Rows from block 6, named by matrix and row number. Rows with one number belong to one channel. Each number is 500 + 40 x the weight over its row's rms, rounded and kept within 0 to 999. All counts start at 0. Numbers have three digits each. After the name is the row's rms in percent of the matrix's.
# convs0: first 3x3 conv (model.mid.0.convs.0.weight, 96x96x3x3), inputs 80-84, a 3x3 kernel for each
# convs1: second 3x3 conv (model.mid.0.convs.1.weight, 96x96x3x3, transposed), outputs 80-84, a 3x3 kernel for each
convs0.11 117:432468438508492519490520494497498453545512451514453452500457445516461490521490409421458441530463488482412449462439432551506408494509543
convs0.12 107:514503497539481518497470527512495464461498473480432454483498545504545526466477480533574505533526506483524516475556544531530484517554458
convs0.13 103:475498470517511525518532513499499558526569519483484533432519418411521509488509517524467529434400553455491513479502560464436550473450561
convs0.14 100:442514498520453431458409507490480429528443470539504540487463531461479561440449451434477496498453495470433414458456495490457500525506476
convs0.15 113:518516492519531520518481552503520498532547568533459452449514449416530504509489495486470495506481499508528489505477498475455449497416541
convs0.16 112:465540464502487532463414530516484401504513513510502495457482497530540494491490479479479493453509498527511423528487438486480458562483475
convs0.17 097:532488570533490485486470516535515494502443443510460459488517535531500451514485416532528474596487546591486480524506456580508491550500468
convs0.18 101:471471515544466438477523487489481453526518462472496490449519503522513486558518444530431464506497506496517522560500446545558504518541544
convs0.19 086:447475400542483463495486448440452435416417459459481447493482501493493507444476465405453416506485491434377384392450464433485462457545427
convs0.20 086:505477498488454457471498548528519513460485507475489460448477494465453478487481474432469434502451481441465552443434477514509436472464523
convs0.21 097:439490507498474529495427523563545502511513514560496506428489458497489476486464436459441511522512496501446446433485558472463431510503477
convs0.22 109:559486483455540478524532544458501439537576514563502542526537456530462454498454463527486499553497545461526398513432428502480460515503521
convs0.23 111:436450479541500570514460546490483541542445518518497493548479472470552483522519503441456469514463514538405483504513485513433482464491514
convs0.24 091:532433492505469459441453490464480529486471532530512454448486482437509461397488468412514472465416417492449567479477547522531449552520484
convs0.25 099:509483502533469498474506516448484476494522477489479488502444524521512512491537500455457467450442438506485509469426457443464495493491510
convs0.26 107:451483515560457472521460525452491510478449527494496480516518511478491499514535581545476442518471520514487532435481390448534482535458528
convs0.27 100:609522494573567582570515522535489589590527562492516514496490504517496461515452489537508532516491546574533546500447554512444512437472487
convs0.28 100:518471507473549498544473505523479460503506500377420424525510477475503500499524480512493511447423484495510440459517478463496459488457505
convs0.29 102:517526510589480523505530493473503477528522562525538461517486510534521466503583529484488507437407466501515501499465424490458528487476513
convs0.30 103:474488547490435452455523468504492399572470471437484453454483520491501477520495425497440426537496512501504466529508399539496487525512480
convs0.31 090:549473525451549518536511599521504506482526518510500532496516547469540525502477528487502486538590569474567513501513491478466514533495539
convs0.32 089:506488550563501481569487521533481453526454467560483519472515535471439479530515418395438473540498546532488529477459447577467464481497513
convs0.33 095:450484528481470431526501451536516549480523547517473483535523530479477404554530539461439474520467502450541552507527453542491563425494554
convs0.34 102:490505443486458484466454444590519431424501481543456410533537551491504468511483514502455394498459519480442496545473431506490514467492470
convs0.35 099:547500548563459494573524521494496525460484525524471473544493575498468510529528483496440480473501500455512534486465471544494524455527487
convs0.36 087:568500580505508458594509476531528510495509524577505555516515494499458515470514520566419482525558517502487457480441475570498510538481520
convs0.37 098:547459450476530494520495504507472535534584516495415498483520480401474504494493534513505534393438559533554533504495538496498500473479491
convs0.38 097:477442460469479530502484493444505533533491506478513481515485514506506500625502481527482485588498560535459469425486393537473519498470523
convs0.39 093:510471515564503491618521515548528561525529567546436499569482538513510476581497542479463509539497542476520563542493523473483545517506458
convs0.40 102:462467522469427490429512513380486526348495469446449466479513542508499468440507469481508494449510418438467515469467546482510466474460453
convs0.41 100:427458495490478507437475461440437475525491468466515461483475456494503476566492445452409390544476562489558505490457492533448514565479564
convs0.42 098:541526515528508487474527521505498488544528541477469407479547523432471395496525522479486484503465480522544526486479406530485513459513498
convs0.43 096:469484485485442463447455406456480448505483465442419386480506495534492458537519459491430449558459496447487466467423423541493496501512531
convs0.44 090:484481503530482506556473499536450480536492523519548530468443519443484572512447489454449526522475526536435503455464465504514556549563549
convs0.45 100:465561469574468537529482508525523503548508485453497481502513508601521458525472469588577566502506489560480525506493531520503484494530517
convs0.46 105:494450519447440528549516498514486528491484423450426451422465526466495543520571499525502438601471448518459446455540441561479506464468461
convs0.47 085:460549486504467494473452515509545559537524562529473412523525463463511511517504490508566536500553529499513518513534540489493570547534488
convs0.48 089:517537502502474441516511385467480530510503540561544508410481494453527478422400432477472497538572462469496434458496536443523440502571479
convs0.49 115:522543545551493503484459516515423478498541531489476493500495571547514525458515466468487477487457538462473568524455526413447514551537483
convs0.50 104:434461516517526483490508483426455442511478516437462431511467459559542526507509464425452448475431452478434461438472452447444490505518504
convs0.51 104:452499445492527439442460368422443473538519514534510495474463481509535467448459483457474490519462417518419457418489463515545469536523427
convs0.52 093:538483591514465507563526509530508517473461540526455476505477565465440456508516509484401485534503492465500571489451426570538525479460492
convs0.53 092:472482472524476528539522517484492495477482506502504505487511512503502493514502506528497507534525537521533515486491481532513528486503524
convs0.54 113:597507501490520489532486517629536530465469497508493593476486542590512512482503563563528526521462574412563547459492489496467501508498510
convs0.55 099:450506526493494501463528534476494480556497476447430462484457441455454423489525505418443450483431461428481499470448524495479496440507456
convs0.56 102:505526508503465531335518477407480415479481515449520523468505496467489477483527441447443468469473439491474501481460472472496504497489481
convs0.57 100:473452513497443490436464468412448429446452473430438423534489499443521426419429424418481468497460449423494525405476512439456517510474465
convs0.58 093:542519478467458494467484416519515520459487537478440497502488516496487516468515556491487467500482485495533504451506446449511548504508455
convs0.59 093:460554484505491487446476539547522432468427506578521532434494523445530466456455479454496473475558476546473492472518465438501559474567514
convs0.60 106:498525497494467452401444470451492405497532505459407429453471485468443415496489505455467448431446426440471483470490475489457446462515442
convs0.61 113:486527559550572601507450473478507486510501544432551516516535465545525461481508511523571581464477435550442560510480562490486512435497500
convs0.62 108:538473517531465441468513489574524563536466507493471438509527521501497449561497467511479524520486603564544552469504474450479571481550580
convs0.63 106:507501506488476537484574522454501459578545521479545551502456528528518493551537499483460432462452443469467521588459447495535509477509490
convs0.64 107:457425496441502505414424478438517533400470497543516393498488419480517457458562490454499447451434505450437447417564462470467454480464455
convs0.65 105:464466443526555541468446427479486503521502489493517498487492502531526513479444463508500500418424377541509487588620615432452443482451479
convs0.66 099:489503524515433472614477490487547470502499448570482522542473534515461470575464436431433480555503525496492512517510452568538506534554568
convs0.67 105:433478468527511512532531505461519470511520526497522517494486490502521492490521513521499497514503501500513482485489485496494515493493512
convs0.68 092:452490448492478460451472458561513494513527502427443484462537525498524483543513525512525542536467519544549522475495472554484461435501520
convs0.69 100:482458507514471479470573518496543506496458534437459485511514489502493464474551493467445437449458491454485536533470490475458490510462527
convs0.70 122:562502492460540485545477466533496508490480480484433472425459438425499496437474465481483528468446469458502489477520463416498475455505535
convs0.71 108:518504508555509500491474497545550491539522556438421515485482472508499432488478530554559603514464518463529503542483527516499491473458507
convs0.72 100:436532547515539517474463517561491474533472502549534551432466500495451496472449430530522526512539489532483453530525550514519418610525475
convs0.73 094:492449513504506430471506503475469509586483496522506456516509509500477495518519473421423515507475537449443490396437487527454486436500531
convs1.11 130:446473536492543480561503587575538511551531485547492539568497549519544535544472533515538517496491506569516553441483525515442494520465509
convs1.12 108:493513436465477558552452488511504478533482536533489438516536517425541494435530510473468444549487484503480345486477451509472527481484458
convs1.13 104:466510438528560486481501494488530550506511532480509536440534559515516503559559547474514434472545482448427465469535515475546552512524490
convs1.14 092:457529515448513462440527506493521492523489439484440464520496497527497467474526523500517593550449451576582561478488488532549474466497432
convs1.15 114:542501445431534458528473504489485456475482484549553580503492558540521479600543561477464420405446469509394467521518412499481417497519538
convs1.16 116:579592510515501547535468518529513512541455556534510477485500566565448485552544553509536480470362523551545457502460429482534510474493492
convs1.17 101:540486509441505471576484585531523467521502466486425466475436499472504504455432465513547462514489472591505613482499511462451464522490510
convs1.18 087:450447607542512432522473450488510597535517466513507493499433475436429474511480525490462555520518461508484523503487500528484508518489517
convs1.19 082:483529529482522510526557485563526515512501509528527527507492510526543528410523479532543507503521527568555506406476460445494497450475501
convs1.20 092:515515508429565444486569502524537494476487526500473481583443491530548521497503509483559401509500549578518529464513418502503559492494513
convs1.21 103:486537559460580523460516504541523510462496532411413532593503562528552577501509545515573404510505483559496512437466499507508533497398496
convs1.22 120:460467535482495462529464485471473517496476471491460518519600536497507535536442501529500523430452403382402476495462500553496460450447473
convs1.23 105:484560485519515487432614509534492502452497540494507547540511565522487530501573562505528493478494490483522549436554555527553474443473544
convs1.24 091:535538488499556510425503460495490485479502519508461447600475454620518523479523499503475428597536540584558484483505474522534536481503488
convs1.25 092:445485489513492427514581588543541529510498433530537502474431464492456486414477480531480534529500393518548501473529539504538510543521490
convs1.26 094:543509456507503479515586504519473509472465501539533518464476523490510531441494470496506480502523506497558556500555553500454514477509589
convs1.27 087:549521485444495461463507448523443444392493475491502546532540485571557523531546562482439379376470524448417435455515470478448461517518565
convs1.28 103:597530534481483496501572527464416459537520492505551504537505506561517436532538573499476428458509507546535428478521463511502513492536545
convs1.29 098:502472471514493480487595567560522543487504446509528514471438495542494516439487475499479487472528414423505492512557581476485466563522530
convs1.30 104:477429608544537491479526440494517599556507498486500447562460525493478517505499542483475589512502461506506490512453510512499525498447480
convs1.31 087:472526538497483488533508508476480454496479481540508477517519511445403522425457519505474508464433486501477483504504485567469473498492530
convs1.32 093:501496512471520463487497579475486443480501419492441450529496472477476491444470512484511545444516437573579570497513528486506514561537561
convs1.33 091:533524523527479489444501545463448456464434497434395481549487544507487487485487487517510492469476556513512509505535532469494501506483536
convs1.34 111:499517519461495585538472458472476449514455530527478426509512516507504559448476465469532455521498596532504491498470445460474519524475448
convs1.35 094:499573424492492561435502562501537478507452510483461531479502481404481485377515478496528439513499545500490477500533511495489499515466519
convs1.36 087:515502490542516464440533522490480468534481519435456476528500593501591549538543511549477498440449497440504435465467487517491512477453466
convs1.37 097:501578470462511481539554487482499470485475481494492482492516556554477514562489551428497477469505525498433435494516448516468428547525497
convs1.38 102:473463515542432503506563424514497540491474477490521515484470466476507603522569555449482584500521370464530509547532591463479460498523603
convs1.39 091:477457472546500415394472546481474446469434461420433461554502520437480516443484466518516478432490492431500492491519543456537520487465474
convs1.40 108:508496570442571429413529505536523511469551524480524574524435526505530516389468495492515462499530577570567499481493489460487555499517519
convs1.41 111:563444496511543473513530454487481519519538459483526521497471472590434425594511530480420466467530408529507505518518460531517483507504574
convs1.42 090:532541517524464571465595548538515495486488547483458519537441499614514566539510513537488500528509536494505498496558549475465460545512533
convs1.43 099:516444531555540452536546492529560542542535474501491528504446465508438493530468531515527552527528406471499529543499536489479486506440510
convs1.44 084:539501426476474498467544463508465456451447428450460465520509508518466538482479482457499462512501536510510546460495505509482501550472482
convs1.45 090:533507413510442554493493494527481478518474489495521481456470549521489491454481522463414374434449546465489392489483466455513526512550510
convs1.46 084:506494544498539474559552545506527513526513389516491469507514497476554545508565567522489470555510353574531486503488496480479498501442458
convs1.47 092:493480481550512522423468532483461481456425487423406485532561567452496530491456448486490447481457476384424490377401481478524503431455408
convs1.48 096:484479537634504582473422461507474516518424500476446461552516552564471513527503518531421537495458485485506554497448459525525541478465450
convs1.49 097:498532539451567484466502474521459483412514502494575513513474538490509462454484534446498476465510552496560531407397440464556540491484512
convs1.50 121:512545536488445488499594532523523526476498488553599599501489568537482496464521505493504453466506509563620517412474467487513475530525556
convs1.51 120:485443555528522532535490540569490525533506509570479479541462536514472562488508540560479539507511534523541587471459474513478470514462470
convs1.52 090:502462528476534460459575544519525472503499455486427482525429501495513508403518490483489479477519505550486482523557517441470497544501570
convs1.53 107:461455445504492483538514514535532537486491451508492504416408397477476505439467479512506515475487415474487495561566564458455457530524515
convs1.54 107:580524505490514509567450442469442455533501525468441344522471546499492453468529592485433508425489509516549331467489454496479576449528457
convs1.55 114:444462502387520484443561504568548531515549514492481478543456458611583558483556511472499515489470509552518479495563522443520512526502460
convs1.56 099:465505561514527457473557649494538548470509401521548538527451486530497454449428526467472574535545452579554494465517551476532512531480495
convs1.57 120:498474550449538476443604478540553522546563491451558576562560516522518500420534540500532472494552486561594551505508489416532519470529558
convs1.58 089:506532528518423526450533525497516526522476513495467465501536517548458473520513554522522532558479478537492479527524535485519489520507519
convs1.59 101:444495472520478542451485493472460442499460486480442420596502485559472461520441475475480514542429501501554606495497486552539555496491508
convs1.60 086:510548521484558506510555604515545478543504518479471526536461547573514527544495557555596496488498564521597592447498495458496502520431507
convs1.61 113:484524465420438492397470437480511540430484561482465541494553567505470419540500463427449464441423510424454451459491481502543499513460461
convs1.62 101:473475514494453479445448442474475544501440513435461451555494534535448522497479519407419512445443401469526488493471487431489473458505505
convs1.63 097:437422505533498464481469502502526540501487459511484512504448447527468502484520547445522532473516445507489509520482533468468521506481515
convs1.64 107:540483516475528523437551511519500512519539592512511531550468496560494517513535531536538480478544495508559620484529493503533512487486504
convs1.65 136:485475501494500466444466452521508535524515493453467452551581610499493479499521511487456489490494470494517520483483465512529521491498491
convs1.66 101:518502452492534492460500578509475409497469430475421523525463511401469502408502469466533472465514489538507567462504511471479515523496537
convs1.67 119:476451459527500506554519523531537538501475469514510514435433450489474507450467458515498496477463401464496517528527531470486474524537509
convs1.68 098:561519505554495488579559578469451470471476475556552529562500500533505463555515562470442439423388382548462459484509441486480420554535580
convs1.69 098:480442494526522444451543609496491511472522404460512561528411471502490479455469463490503464520531505512518498481516531480536524511495523
convs1.70 114:492539530497522514506550462494482536535478487543512462535530544553481522587584611501479513497501493517524445478520498500512495495511488
convs1.71 099:589471488498509473507473493447434457514476434496473457565505485570532509535492539505457495460527504475420440485472476496443482513473498
convs1.72 106:467517463521548605489439458489469452507477539428408419546531560492521540496499500490598510489448556485522473447414494509512579488455440
convs1.73 084:420523459503522436533503540542525529503499422558510490561538515513519488482448492494519502527466461535570551410521581510514459522525542